{
  "translate": 0.12,
  "vocab_size": 30,
  "loss": "softmax",
  "encoder_norm_position": "pre",
  "encoder_drop_path": 0.1,
  "encoder_widths": [80, 160, 320],
  "text_encoder_norm_position": "pre",
  "text_encoder_mlp_ratio": 4,
  "text_encoder_fused_qkv": false,
  "optimizer": "soap",
  "beta1": 0.9,
  "max_grad_norm": 3.0,
  "epochs": 16.9
}
Rows from block 5 of the image encoder of a small contrastive image-text model, named by matrix and row number. Rows with one number within an expert belong to one neuron, the router's apart. Each number is 500 + 50 x the weight over its row's rms, rounded and kept within 0 to 999. All counts start at 0. Numbers have three digits each.
Before each expert's rows are labels from the 100 images, of 14976, where the router gives the expert most weight on average: "responds to" is what is common among them; "peak on" is the class under the peak. Only what is clearly more common there than usual is listed. The data: close-ups of made-up surfaces with and without defects. In brackets: how many of the 100.
# router: router (encoder.blocks.5.mlp.router.weight, 32x160, trained with AdamW), inputs 0-79
# up: expert up (encoder.blocks.5.mlp.up, 32x80x160), inputs 0-79
# down: expert down (encoder.blocks.5.mlp.down, 32x160x80, transposed), outputs 0-79

# expert 13
responds to: hole (85); stone (42); brushed metal (34)
peak on: hole (54)
router.13:467522503456371476578442500547522520528524450614529581541460528499497563480497500565490585531473445472485556409524427589559509504549528537499554436464507465631513480421436428430490572404441447414560539565460519547464456435466465421494518441
up.0:488660489591655447478541443508556465473482422436436481451495525575495523507387494474499475551420544468481519529538498450502445462568449494502439509510485609605458483528510528498500417489555477566467458532532422513540484448444522508535489553
down.0:472427476485509455518436501465410533527431491543437425478512399477466567518547509502533480527450567459540564590450502534508537402537605468401461510451448507502484469560431470539496463537444523495432422592451443497494482637541503466424456460
up.1:625485559495604502495565465550463536511487615489451524398469426566562483558446475426560571531537582469535533462483495548584499524487543514488456455455426521557445510519509479458508449584440466546465495485500442511490482547523570500434451386
down.1:451450440571514549477398537533485426538432511530482486424565542501468432507477492523465498482569504427470514523627538416541434474358443537408510470471454545361536497510547525453527516463463575482552467524534491484575480510521399448409516574
up.2:393532491486567524463467493406378536582557490268566497435454551488389457520503514479549448520543520493411471546521497447466506493445500458581469482524428477369530451561412495547444415461445501501517571503510468450509488531574472532548532585
down.2:577430521419556508393518402609489406542483575547472572494569470496487497404532557509475506456540539451512506504551571509491470516606511487468495445514533489499525446475524495463488467484544530564542494463458401442489498521473537519513544482
up.3:475526583564485557504562496430524465525508453417518439519513534404399489455454451376431481497555415453471436500476503457546550546537480517474475518509458538492519514525584437471517509527463442483528420523451600468473479440487425509488528451
down.3:527546496600500569414524604486486484530519508567454487452464436534568499558590417487549554503478506539603535434456466450479518457503455456445480497519475464453483536567442557457422393516473506481468492585515463477481567565556524436450480494
up.4:487550545624561488449429441504518541459435491485524484537550487438414526535451620545534469449459506469494495490532515465570499521439543518463479546474491450407536562505425485410475577487450485403539435538477610554584556495450402368554483570
down.4:429459430461439489549590498531440469457445574536456444465493499440574461548464533440489567478600433608504429477444532501553460456610483475540515410526521580600435532520537403423518585469526484560371493442474520469513516582482416457549498407
up.5:492562496534520488574467404478579477471541419426516441496496493445537563504495533633523483516526535541496525504426530526656462516480376539440475563408537456527473475494473509425509482497509528573446527488453556472507437417374458564467531574
down.5:420458463477556430493536545563572539515447570603495490526559463571396463546624568531496487503468471449414570423499485557464520472441543489519569530524505532567518530450514463525457493577492500515460516496506614600500537494483489448548456501
up.6:475426639539556492516552444499434531421529448492550499460512466511542490586485507384559521535433497498534430495486514598562475520380507548483420570510450576500401519467500447540420540568510519485535478422469467532484556521597453478578422556
down.6:556508473445490509561452541563409482488457527438465498408527520543570521513456518483501433531539492472567446449415497468577512604452516508461573465578493566510514455509563582428520454553464570464453539453415413415508428549467539520428491522
up.7:453370553460435555564466468483545486408503520460511492433523507473543496523516556524443456493454516469413607474505454562471530532464475562428539457411585440608540494519503521461468459556451477475475556512608519538466604497346499468489503538
down.7:467460482560498547465486493444425489495370467522406457540478517532372476503468511531487502469486445558377505503543398430517500500477572550544418474451480478492523527455544523506444516537505424426573429429576547521443494446494472489498507505
up.8:493606397510383540503507415522433483576522493403508529509489505489460514494448576489515533525513564545472577515491426536545562504500545404477457501572523460484480453401506485600544469503547495420448476532444484480467561484478508529546469489
down.8:349373534494624540550470441498634473538511457451522537528479492443534505469436572564542612550585513495495396475509470503480470454475581478557472534489482517524506472415483527545509525504507505550500436433464587485487551475505595496566531471
up.9:590563454425464452402443413429593393473437530485484502471431617467457472546508469432510621446521478499569484567554452470532480444535501519538511500418505532502541557495502552518544454538526455554500465460531427482589480521463480469437483405
down.9:465436472533517432526524518562542538492544542569524456480422522496382520448517492476482469509570448525491408540543463478524492477446577569588587532500458447465599526453451414459413547396530512563403562547436496522559564488543607551586508530
up.10:534557527563597437610505459502548496523538448365551621425436518480617507565368457561532482463466547526513480544464509537611484454551451455542551505462583486457473486483484475524530507484593490519539564504564498531538472466506536361514503558
down.10:492490577492439443492592548529407491572505548537483417515554416525404427431550491444543405522607523522537477511472461471467469454524487494470441525516548471574450521637474467649560466561543514367432469456479531547454575542490474496430469545
up.11:529423584535427487529460433588549471530484591361418479478496474508502503507614491371493553500549487534498568465439404538571523523580518457433503450540477588535547614506555554509577471465548427416467567452546547533468509541433514516538487494
down.11:475462524458503517460439498508420461470494433464489558557513589425459484476490509503485486475506553547427392482444516464486476448473604558615446514481608419420401470555457571606463471516500425538473507459420481503459502550559563534485500502
up.12:492406441494642436490531479417533495513492560577409518490545537439520505536426455500494526528500532544517336528593534429588400525474509533391408538443467467509488486471480428503505470496563426479545514466472638506493588517455488476401584499
down.12:582366422499526534503478481497472533476472593498511477424453535437519469438517559463509586523567515406408457494559472503474529597571487569519485441551520574576538510510428490500438454474476448489534451519386399468483464545513531475542484598
up.13:407500536563501484473510490503504453498492443582526533449512517523621536549488532466432443446552482479515552501572472532460476460539492514550480464457479536542570576547549421452525569489465494505534502452541566515520449512462511459456575601
down.13:649520447563491509449594588521378530437496453500446476452525473504427433480526441595509473431501410573452490542503492544509498486500481470468478479496534431555540568487506636529494564572606497561542587539500466471443494509545487498535559459
up.14:461535427532473472477469558519449459465485457501424579464482474484626467509418473546571467485453529479422484477476566438554488497486435571581489448494442410519461447458554473480413467508556535527465495531376517442469586511507510501513427537
down.14:438479577473582505603532495479579495504506529536447471505514438535583387535480582447455571539522549462447525438478547545442449495484554458483473416435474533519494556598536397470570480517401440455520528435528491539491587449379474490630455398
up.15:509484465490528578544484518369401613496538546538542504490521576546472552507489512509508484524489524532479582531538519454502512459562546493498595544490478513576489529542407533468496558474435413493375516507518464492572519487498499643359521511
down.15:513514511570472533439567570480372455473534395532473535480500505531486481496519516508522549487401510528611477475465495476492455522434477454612408508503530527425550458441560499516560489527460525480530545592487457508408453580543570508520515519
up.16:566497549568503517556511509475569478522396503510478522526474499427638538491471491456509571459541476524513619497509447563573450527589450552405525550439514618518512507522499489598445617482469470438521465527531525515576543530448428436460523588
down.16:543446515611481485535539527540467524442500474496410417562548447486477493527522519576554523505461466601502444563434495500526426516465532536452494485407515491577432494482419604424581469482557502451573453472478509551485462558554458559475483421
up.17:491494489544408560521555514426492500459496514467506501488544519468486491489577535478481506416599492505511499437495466528549589513539635472503529522535505512545479557388563445475502490448550393476452525436585559531497474522446575517530525453
down.17:533447470524487473494424540639399512532404443476465545467482534459505493496483460507532516532531456511521420483428507548578556467453534527521416462455546467499426529583548618593459484501574463536509535489471548506536509521473540546549516506
up.18:476479466477562521567537526476542547406523482533578512494479539496481509505512456581447526489518510452527568505568506575498425435584408528539499496516506483507529535619488499495509534548494502491572519572509479487551518514434540336477486469
down.18:571489479528410405467442484576416478561512570504484461532520522520464405505488545435514551542387445549483474540559488418551512587497403503534519505529495420570543481513510606459535442456556536494556481451482514546398489451587451599482490574

# expert 31
responds to: stain (100); brushed metal (57)
peak on: stain (26)
router.31:416510554460507521438520453466596517484554540539588544470484477508459465504491435598488494451540458467533470431607455569443482556579512562492497506530481562514511453453485413433497611451433443429578544502557483499588561455443533427552520466
up.0:465574570438486458453483414431550520494508498549542483459527494557386441536517451551551545497492580489536435392515501583500422447594525437479537485519507500428467484490510413474501534478478437594517485545554472504521446436447536477484496443
down.0:482494528541546588452591487577535508485462484496459543517525555512536497472443565593554468508468487451452526540503570471505547508520485401432487554494547483424489479491502602484535521535409496461580545499482536470501558567482491405635494488
up.1:561637596529495450548450412478496490529513492476454513520467530499602548476479432472493480463531412481589499508468400501551508473519443435583485510562594441503497398496487547546498496542411469619413515511519567572502491477463445494564477480
down.1:419515534523546462561531500434552542501579525484454519469494510446472501567402493566491455540454577494453328516450609581579443487537504475482431505460479585509456447548485556414534473425405483531468502546468403463584527493543540494552460462
up.2:405459420558398513538386479558562429533424505567501554444552449476567533515492447451430533542505470468413544488459498537489578521544559584579567527483511529508567517529480511453435620461563411523600399527580512511501466503463490507422553500
down.2:506432493490459502543417429514456584489506452447528437538558494482451561457456492438528575432531536440474544519435499521533442484413569526562430468446583351587524501498517526442459408497598524452433563446543598463562537511513599470472517488
up.3:493470455541488420565512466530550323455604585522428631478527438399469496510437458440509529409578446506442456628448545497436560471482568477478585472425484460597561456489461501418543573553532475504511439593487493531528500520569526556520533492
down.3:508470475458437543549577473490444562478412488560503545487466470510470456438516579554472624539547417540554484438565424564545532528447529371527496423505560442468432466492434447439476510500508431529558529405482446555507542531426511450482412440
up.4:451552478518456504530473426504497431579394516502506482535468596504392481451515487460454468594689525471507484549520486480478578529565441533548471529451609573474543497591466492514547403431404488528422444499516513548502477515529515545492447629
down.4:509509436460593573543657585455477509483642574478545531437499511462544545516464482506480512463410546420538448515541517467525545536506533602478531483506575484513553554476505502492399463471552434522499423531467544555490425475496482371487472478
up.5:467512506453394472517460378571441460583456601571480586514526561519406450441489529433528513470521425545478603499447584578515534424496639475459427423519504533521507476446525494553532479505520508501441553543457449532476509512498458509501487499
down.5:622607471507527450500520488511516510374404396444645416500493515484543509489513488507556463547460522504525538549456540490496557465492527404447460537433583501497528550504426499515381511457522577505499462519517393441518549546485522494576427476
up.6:534467592525521512498455511435553468476509545426612495470481527446585468536398448557523542497576500611417569559556420482423499494505449545478502510460580528547553432543547483470436474553432440503528470520482579480483507570564505536500518459
down.6:417518457514585425602571495443458548492481513608549570516542535478533538438527463529448461504420491394498437424517511540552492429434432506525515528402556526379481520558576459548476538496526439483548498469415583507481568450491518467463471597
up.7:493450538449543498570403518603518485540422482435491563472472509476533513522472463586484449581572507536472537425539487511469504503505543529432470459486560560555519523527530452555590578504448532449459427450414497491524496551534519499429489404
down.7:541517426477545489529586548433537576566457526574541452513576497463419497573536502527450479456504556481415511466454467441468469431512465494549517480487474496392601511476491494422445489476569446522454442538519451516435453547538513480395467530
up.8:512523489551428549546398534485546457513464452447507592530485497581591525490456496531456484515488480426475517431518518493530503495415386502532531462499613546380547574555508527609509461626410513469496444433476519525518451520578534479501528565
down.8:487457575456555501568457574553439539501487509516546578523496489506433569386534501485576491459526559489488435514402433582346477503553490464492467537442522576568466544488538504478544485526624512486404476474485493456419521448580423534533510478
up.9:454502508444539479583447526520524436440410483511549465562461584431498591449510488471495497461382455460487508551480480491435541588462525430410551475571614491574568623540504491436492424519504522494495489526556525457459411473435520635487511560
down.9:447453461636456464598558457561486481506530573473463544442490444579426496499481510459468538566523494461483531516473475541378487562499507542569475422494496386511514425456472532628582451517500554438528562497493503571394517388515416495524490503
up.10:565453445522425500518582516532553550517409504577474571553430473481523517485529487570586490464419512589520502405556645506518537483463451499552443481450513540506410507527541561621480460496528566469444530535479485420516463473436532404449583468
down.10:490511507437470473537443576546478518504388476391558616545499478468496499455504471452486519455483562557477506489488441514320480464507547500495579557536474534481511522517452537485495497516483484504423521426543436400517630510573524582517509465
up.11:469557442465508494595564468463490388576444450454388494455498456570435444522507482578486421478459485422448504490504537509509541514512413515412452515542502505403541587555473546543479527562499494485401632510499473548502560592496450523521528641
down.11:533391488475444488528487514498531472479559516483521547523471520565449440467442567431544473477458518476475431480503508536451637502602472557502481511555454455479500609490492371495610484458516459349485430503541486473498515520527475550577458495
up.12:457497413549441451457482472513463492464572548475444456456469589512587561510532533383495398416553478524460569410592550543482470521555511445501549476445539527556491559464479484439544502516442478507434500525533630490474466505495481583475478526
down.12:573526547424471459505539525457425530515497553444489447499521369537503536388502455574480510609509518489558495408547447509540502499486485527550553513479490475586461462492551465554505481404558441509507573500512559622552544535459546519483458498
up.13:542400429545496559539558491477455441435400411487453500521465439485557502442525533555453496455485465526463477444532499501426514421495525427550423599427470446575468536422442522471510349496486479484507605497517558497561480457469435531511542641
down.13:556463556515539460484406495581481554462440489485586506542501557483383511628459466484446494420452519494559465479563475523460475564451415489521593497553522607456506524531442529518456465523554482420577442558564476493470562516511512466466472446
up.14:450415437542596553427534487453532515447550542493508459445453436447568517440517587496527480442455505453497437477518485462514528589457533457496546515445481604523480538459530559511502546531441515399549391349479519484549456574476528502487495534
down.14:476562518511491503506478537601455467512486513517464479532530479482461452494495539557455598527427482438581552493581503458501413530414517460446501549530439373500531498499579535484473484533489567548524460495443441456469546440482529528560418554
up.15:446469494462500464498530536439416494525522608555537473539465469534552559553559517413539449534484561514417551509414491492486464513539538430477427568498482494593491498509412524424498480570533427512418484409476495513478592525518549485482509558
down.15:534576490508447445525540470486534463487541425407578488510446495528566440392524491461508535453576414460494488395380534469530576484492462487498451511474452508468530523530524380535458477452500481538522463521430562471575613456537432515484407579
up.16:430471573410412498488524614522533536499455518460476362574527486489466476564463439543459499383549486481425541527590531496585506517432486538496580502453445436490476521587524464466497550492482548626520560398565426538560536428563431498504489531
down.16:487474488620498510442468507531534486610423575526556610573573521473468444553487555550496410538507546561496429468499479559521479504489444459586447591601522547525475623500589486540589496493504544482487449490446540456499418568495537456469513513
up.17:447502607376547556435562467449485483483571493520550478474508453467394469535501498556515519514465501510508420491522498513400467508499516540633441541481552533529485426379546527435488501471472440559499554382567530552523464552509496447548525421
down.17:536515465455543526456474495563541548467455504552430418488562521517408456498501565578450471511483413508474523551506599488528547507464512477502502519466516419416528584553448463556525468625387502468557507542497546460494562516429560536570558443
up.18:570550553398464470506492447484500418464449484435555494548534566468447477487451447438560575542491516457497604576559485547576464434493504448452547508475495427536518472546491483479571502474515540531470500592598423583482475451533461510587429330
down.18:464523509577485509481536505526584608436516485557523592552544490488574454448442539465465450383450495612460560447401532423499504483545437441522421518496562511464550475434442535534509535447509541506481481501475435488531456495499482412530447477

# expert 21
responds to: smear (100); wire mesh (66); circuit traces (30)
peak on: smear (100)
router.21:429527450491526569458444422429524488426433439460582559584545575461501543512545454577547469514518448462432570503462456527504484472522484549461523536451588552491491518493516442504405510473517509561506496554395562485472476435517600452433490577
up.0:586449525473492508487525527579498488537487458573575489484513513571520532497552474588471518452502580553497461494565560550454505497493579463501521420554549447480422432500501437435540560448402567507538617526485480485474400500507447535524499418
down.0:457502398472375431488553404470563467608618586563532500484488484547555605536576464356475513489564545389433603503543484415502481480476533505579483477477387521542508478464534573491578493484476493483531490438476512451447468498527513419418490514
up.1:553522525517530445423460423517551573578596522538515554486493441498569458483509525540533486481526484581458427543503519515467515528456455446584464433450507370492492443493544470523472479521465428421591586503452646554538511433531562496564463520
down.1:513542517534500489574608445540547436503557469493410498489509513480524474536532575593549573442524498450495593501459545486425573528516509527510544471418503506603466502464366430428529495578572490517517505508483495524573463459438559476504461434
up.2:516525527494467474561520541538505423468526490463483459534441475458472507511465488445458477540546471438510462498470563450472552507618503514434449506516398459563495443564556480470459368631443556506457466416493495493500540491524464442536469471
down.2:482457528682558419474528546527459510485537492493532494468515533480582457486428500475537654540482500532479503561519469458430467567474429436476463503491521539432430498446465440504458465529524482525451525376530558441570508445507469447518521509
up.3:517538457455624531410469489426452473422323486467462515513569513525623539495520448489503507512533431542460464519479516395479507435500534445535551549526579522486517580528594466510540449495514541553506514474523545503459465439574513471543482589
down.3:430479504487548468505434467476494549456511553531477499467566526537518564495467481561542591565405590538542556593388501490521444442481492496586487494528475546502527469544534536546499534545415470506453507491413534499501484593611519508386491488
up.4:477539503448498506508564510504537599490534414469521381480542468591532551473465430512502506516539526571480441486584504554548501463500476543508428527463498438437464582561486492566505539376483473381487476465596526512424413476454467516512547474
down.4:461512502490471541504558445567603497538488520518534532483486508472504411411559535404543458555500545456466546538449401546538511400418536525537542468530557542524471546517469450523495503644561470432605451447500565511523449575553494445435479450
up.5:500463552434510534492463471417530475467455458449390502532510529486484513478489509334468584474481476465455608496587571512480566531482478508477562526486414452537512443544626552493528457502568514567499524479517498553574530537467474528587472537
down.5:513599429490503510528515509465504570468584451521533461481546475457519478507506379527479490434473487547516606538525538534410504498555524451595490481555525513530491382449412561534499485452533431507601505534489515531528519533512425518547501440
up.6:548508484619526575505583569509534551592436580541620575491496404510467538487534528366495437469587598477428399442484576570436513491498503509559528440450467502541443504463506438516494528531553463463525458539543467561551431430494496521446508484
down.6:525519485580496484403462380483551508496568464435514514480430515503592559523441508597549495457543587470499461593503525510504500460531446509469502474554434488558489584486561469490513491548497543444507551603484401482554480465566538466498481479
up.7:452497487462487520375395469504472422581447499459502552488480513440481578488530532481513504503549464417516510440430518523437551449580540556467515426543498513495467527533508507480462495531543420428533433427505456486521495564467494479560493388
down.7:447526562435381501508536597503580458519449472497540537525558438498535596417552435579518459474542505451436567485487542483491545513597507476528548482544511553644447505386498520470487424498441503410493506525457541548447462523494447483432514500
up.8:398415489565495546426367513516506574489554524495517398477485417489501470434549544569577521575451499493480411433528431508491497545518410538528494492495538523503592542414557498498485489442350451434455532491492440467470519489477489483520550441
down.8:421405392486556512428450533545534460489509591556513492502471560508624474502527506464526469539433586482496472496541491460475569503578514540499582537505514595424528491594503515525477526585521507436499504516528499579569467456369518574489497567
up.9:556466505630428520604561599500486452517515450498530501502531440588445530476461481459452496492474519497493402517509483440434536493584676505525502484481468420624530531565411440535612543521414497520462550488540534444475433428509457572460578511
down.9:538448474617499478600495508498522510592528554598437454531498519431448493638473522485514585491563472511582561487473507560476503476579455531513493450515485544440518498567518536576581491526587443561505533577550533536473524449564378474487486632
up.10:460491458574433564506489464534532563449486573531542487527537377437453494498506512514516458566531530483584384578537409499545505519524543455553527548471605511614509453567514510501443502441386516502529555518529470469494451542566440550462465474
down.10:475459496481552375412481422447569562468514427483564481509455436485491479451526480441472447572612509432455502418454466516477518493560515537445498517556543490441497512426514414456485516508528515520443577533497497545493523484488499458481543423
up.11:479536530477553492493492397449529501435494478601435489462469492496579550469511503552454569513521530502449515485412489430550507510518572496508486557472527489470489523547460477563415481484497442556419459498450584503432590429531528541474552566
down.11:542461382571561449518525504495558550529508542493416397514546461480475458451503508411481410492430540477572579564514428516511450485489479503536524539461558511423448529446547482536498485461480456642464534556590491550522474481597495610489526510
up.12:494530426536459439494453501500503518432500519373465412549539466545515465512436623514572507584424547550566576538381508440490547430500476515541545517522520565539535492508531586580469426514571594544476375519524485501483430487450508499438445516
down.12:601455558525450469487479553445503514458480434563514574550507532495545551487449468559456492507492463544433499417488525542560555485463498522399458539428531528432415589485484476465558483517454403409485500473446566587525472589518545525486561539
up.13:512465518582538549473547527560475567577516528542512537499467365582400487521534468509443382548549425492572389449592459490440531518414473465501556575470455488569490536488518513424589534500448471496467508436453491588512487537523431491542497445
down.13:482432571569348483396588408449523432520578532485502465530498452538532542494454497524549479495512526362569465431417443484424543490534433492422537469535502537514466628526536375465437489507554481471467553472534455563487526467473583390389567499
up.14:454409478560457543508561470471448475568481586483550532478509513601406475549494489476517589533481481453510438518492408572344546546499628422423446493466478508510448515536429468501497612500584449485487458529483560457495479466420467466461567481
down.14:580450581554514431507403485485449475451442554500456542522549447536490522527509509532490550544483447445391434538451514497563394442564440549634494538595519546607605536375470455541531522513484440440411502464556451446504483490513434469469562509
up.15:514559433416562552549522475464520493551475477534477468512518456605457519542555496557491522570453428462501491507511500532400559591522547427543518380540485564579508588523431575490547472545533599512518465403481505557482476515578535557493477381
down.15:408560507499456543462437503565494518500498470573523482425498495566540504475475501333516466546561447512409412464438514455511484530582564563517521433564595512541532498500527390419471561521537541537490541505468491517412555370547429516510531544
up.16:456503561547411488510573548550521395546483489534422446437500440556528562508476516524445519545542489427547504495710454523500480493547621491501524540437491583505475503464533397464509546600566523547588510487534473496506485568553499426522526503
down.16:489560559506537540484497529540451522525448549450504427523636367522505493551553495402421482475493521475402366569543559530394564481507498413547491449497491521493496482527577521556517552526478552481440497559533516453449491412535502438438574463
up.17:411556540580410483566522495457489596548578596524540513568556518436407463482502561487497561514420532505515461446471485471461486459482604492451549535570403478525492535486521443441500475433538460457626475558532495471531411438516516446475406523
down.17:630496576428360478506448457494488523481446512420504481530443513478522576490573525559570518522395471462473441451443461525482539487473543493469492492528466489585541520567471493494561485544445501461483518594548475589543530465453560536468541499
up.18:424470498608515474458473440518538574569510481446525519457460489571470515452561460452536416534396483572463482490468538466528455524580462519532487449419548469506560583505526451462532463639540602435485462502434426531523438536580469501540505509
down.18:577435477422432577438519543536475443532393535550492465528508490564480553410434491475493589487476531501532396467535526634553495524531462517535488536507533501526467472624509423486459487560417448395428470604566602539465573468434487468435465447

# expert 17
responds to: dent (100); leather (64); woven cloth (32)
peak on: dent (78)
router.17:537483502468416501534448481459568499412473555479533563524532483443516502550489530528552598459497470414496571419532416565490517490522568491458459421521554556556555557425449473427468566514506503475567520534523604507473546448392548403496533460
up.0:523443533462500423588525560498513498518596618526585453504464551480430467520611482563437518484594522522439611505520462517455482360513513444491436506470531544416443548583407483503556544563473502406437543434526495537550606464526485502542496506
down.0:536538544525544439487658483485532453432499466501485480534491421478561470470561433402395465459445509493564511548561455478448535476459458490501506478587554527549498457565554502425411506543534473501524441538521553572523512500533502527470430455
up.1:449439565423430550516437474498476550597402540533510423553519585490543560502524496388476499473475486546512452521413513580488419521488466517498538480544456510524527428490463505521485513415540452577442482524493502527478613521460440502512516464
down.1:506447509579411471447433569477493450510532486468432470536511632542431552486435439559508508543429415539454599511432521512572474487565526480506588438433543489539515514504435468513540584525538553513549535475412520497527427534569545475444535543
up.2:462445497467441519554366484452484488496558515647486507455558472439527472531476532554442559545446448494492632528511495467537499396442371483488415530488491485527495470477531538485435456619513479575590522523517557484488465479405487496487523471
down.2:530490503532521530549560490377485497501562443490497398467530484601538531526488554438491445550463514452433486404530402621488512478466586489577542396589559453582536525496564575497525502420475528444419470479498570573423466534541454579470500514
up.3:488465504555534602484553581534549462494503434586555449497509537503508458532475484403536494554549418471399479474432555595419516576577440527519492472428571482542541525527514450439467566499463464533447387495555479491468432378485547559470471498
down.3:405491407578507536520449528491535418506548526473475502479498486488520491572421569488441382502404463559575563460450485498548497416519573441443482500469523494480460498529518552583510527465507495509594463552514569548529528521546468453531490458
up.4:628531486535451475555520431513501509503559534582589482558458464537530520543466502406493505552487516460473499571493425556480491459477535507478550493498476644500512531569491448498528555568447584480585554524532514513603489412441491433504565507
down.4:544508504520474438516515511495491405497535540484509528463468506557546448557511316503453459541520551401515508441510519489436487445567466435546477528508460525573485515486536400468491506528505419483498506438547520481561365471456477377503485486
up.5:482490510545457492512523494585439371607435490496447465461561612528476428482587475607478493475488556483474572553495483504676509487470410499494460502513541541430502577528485527437430505478499477445508505614476546477464418529430531506449458495
down.5:501428438537497528419376366493464637443546517544449452527474503485451499549496552557544521463519487538558379562496492454520433465550608550586472524510477496514356409490524422553473504463535462579595567477465498470479529578585567582533528431
up.6:531451444435494450440482552439530489486446554490558450464493547549535533497475499372537605436494545492502435584409556464381512471375585538527445447557449515474530541487539528535517456566525574631521478572430542500484519474580506632482532547
down.6:540498496534390520448430500427528465492568454586446530463486558437478490453496546594561417575512464493521503499528440500667452582558434439512405527571498545509559521458511545518484494434531546549478556523550503469423556372494467502484589497
up.7:453504558418485497540459434525511499593465539409487520457529514462544510468487531569480602512448508466458530500450503468453471508593425441419432394413572578537499521465537481524485448466611509516454489536466439491465564482534495515545600361
down.7:500497509582540550555443609501503513466426480482463483533480388550479490535510420496550462526540511549483557456563410529572452477481545490522503468570525487576506628547552566402542461496530452449475529457484650476519480475563484492482472481
up.8:465487476495371418468350495485456465477589504537489476507519583446517496440456516539567488535497417504455612419524474541449467506487483494511492549439461531635553596465510459397494595547507484517471452441568485536531482427530581535483560472
down.8:437390506610534594477551545560478519586582438402493487549476514450510487488546534515444481444500522458522497454539441522518536468534531502562429535456512517477491493405590581489425470555414478429476492461464579528538539509429471498535447444
up.9:315538366573501501452472496459502521560429406466471529458514449558403490528506543486460490548403494602533557560462545483539504535482505468471487487456595459468466498421468459509555524598439515417439510479468530481483457532565499451453501521
down.9:542422486525697547479596422533456504534430520521554502442480435480523523583453571545510403483559515514532500585520531499507535550443498537466393460595518465531533500595437484457492478533563499465543407491454459500470510514558655581514538529
up.10:491404434532559527439505489476495482480507406477553495448531472588498411431473505466486445439471540580526487461502459562473582521520533460652529492447471549381501456417438501480414581590488513442618561499529494510484448468491524501430525488
down.10:516547545545458480520543487609492445574436566493534549474430513397457452544456558583470563475488518492512565466527448431548467522540507477540511463459533508440516518543503393447453554510478459573466521575396448501484451522588448395468484513
up.11:416541483510505555512468505456456531635524436460430488507482585463573454507445521623482448508488419417491498553479475469474448536483553443446564509450414439324502419541435506480455495483628486521485439466518501502519506530509429446496522527
down.11:486585534464524504471533503418574542575548519422411521520507549472513514421517553448629459638489485623608528451455450518539515469407567492436474499361589555510524494548505485432480496552518548469582553553436428503522463431493536458519457383
up.12:489495514532474576496461551546512421454452417521526447497494468454486527487467482457350551448548500543556427396426513410492496517556589518504492566534475575518454449580503463438533476513578495614435404546563498447508534481495573440501539394
down.12:504441501519446420546439487574447582539518487507470422581493600501459609445462476498479431416468484509455619433471410427540513450452436470509536511493469497533513493544541457556499441427464536479489598473443590481562458568487439521478419482
up.13:532563448508459407565484403567495493568432549562433410565547491494555516435553494508514556559498469427420455520487575453449482552527534495489523500427503361548478543535491462496458483491577543370567596514516428478502511476546480525487469549
down.13:507372499532572573448450506485463516492447505399550505429511556493497509551458538437397571505458493427488477477514489537528406491396418480480432520572540543525512512513529482550544517514417396492510512410495522468396469488451500587509464539
up.14:531513460405462479583440505603357456475468527415432441493533461487470529594523428566542589567491448465520452533491478533474437509583520486560448506456528549426546555525405481465611473561490487443391500489533531463468556505431456450516492488
down.14:485531464566496484499438484553549503522485410454461523517472543429575535450587508499574490529519517434521460551495490582483572471411496592516526435487539461572415483476646538396439505577584562548552400485418508529467510543512515464539514441
up.15:484542557593559440412561507586490432555491492539454552557449590541443525472639422424449605520544521504505571492554454464550475488528532567476528519500424468478470414580527499480481490484592435549532416510510367426549528428571515520497470401
down.15:448459353447457502526385463540483444467484467512509440550571455507543505518559566507552508531461519466549503508486490441468513423488428484585567489525439474564622603555482454520488453518485424474495583560490524496498602562552528539501518465
up.16:516474359597580546585496527409472448488509480410501557514499571463430471551486550403521508518430524569581501500436516530528520504540518456553405476549500520464539499511510607493496483559496526439514566523433399533559495463478450495511400482
down.16:578498479503499396472450433535581549530431484653472504459454449487576507519436486631507482473530500486523431561524443521476507544448508487446583487459547487426540575525523499471546533428553492503492489535593523497464512555448601467516522608
up.17:527414513549626605560534486511485529506492413484386434522490459417563583512571464542406428517509499492511532530494542586476489529509514481446536540435492422511443467527527511462487508588545510475441421555511499536542519510478459551494564472
down.17:518579433488420430416555490481473569534530509511520608566568478436517450459544499435523448599522517434622523495442444462416495555514501454609483450526500507527510527425465474460421492561591506484518477564399426478420491569560476489556463449
up.18:499462468500493527341405521474488515529497558614561475465441484447534477454562497472604484537591477515503441477497504516468536504396474510386449537521454518426517452485475469448547608568523472572526597465421484476505483556583504606553475444
down.18:419531447465529466472497417491487503535443532547496477505509478488473493517404451522433428546436480674473504495499483530525504541562516447544434556563434563545459418430419455530452489461407451577562523530470568482457508497539478492517625520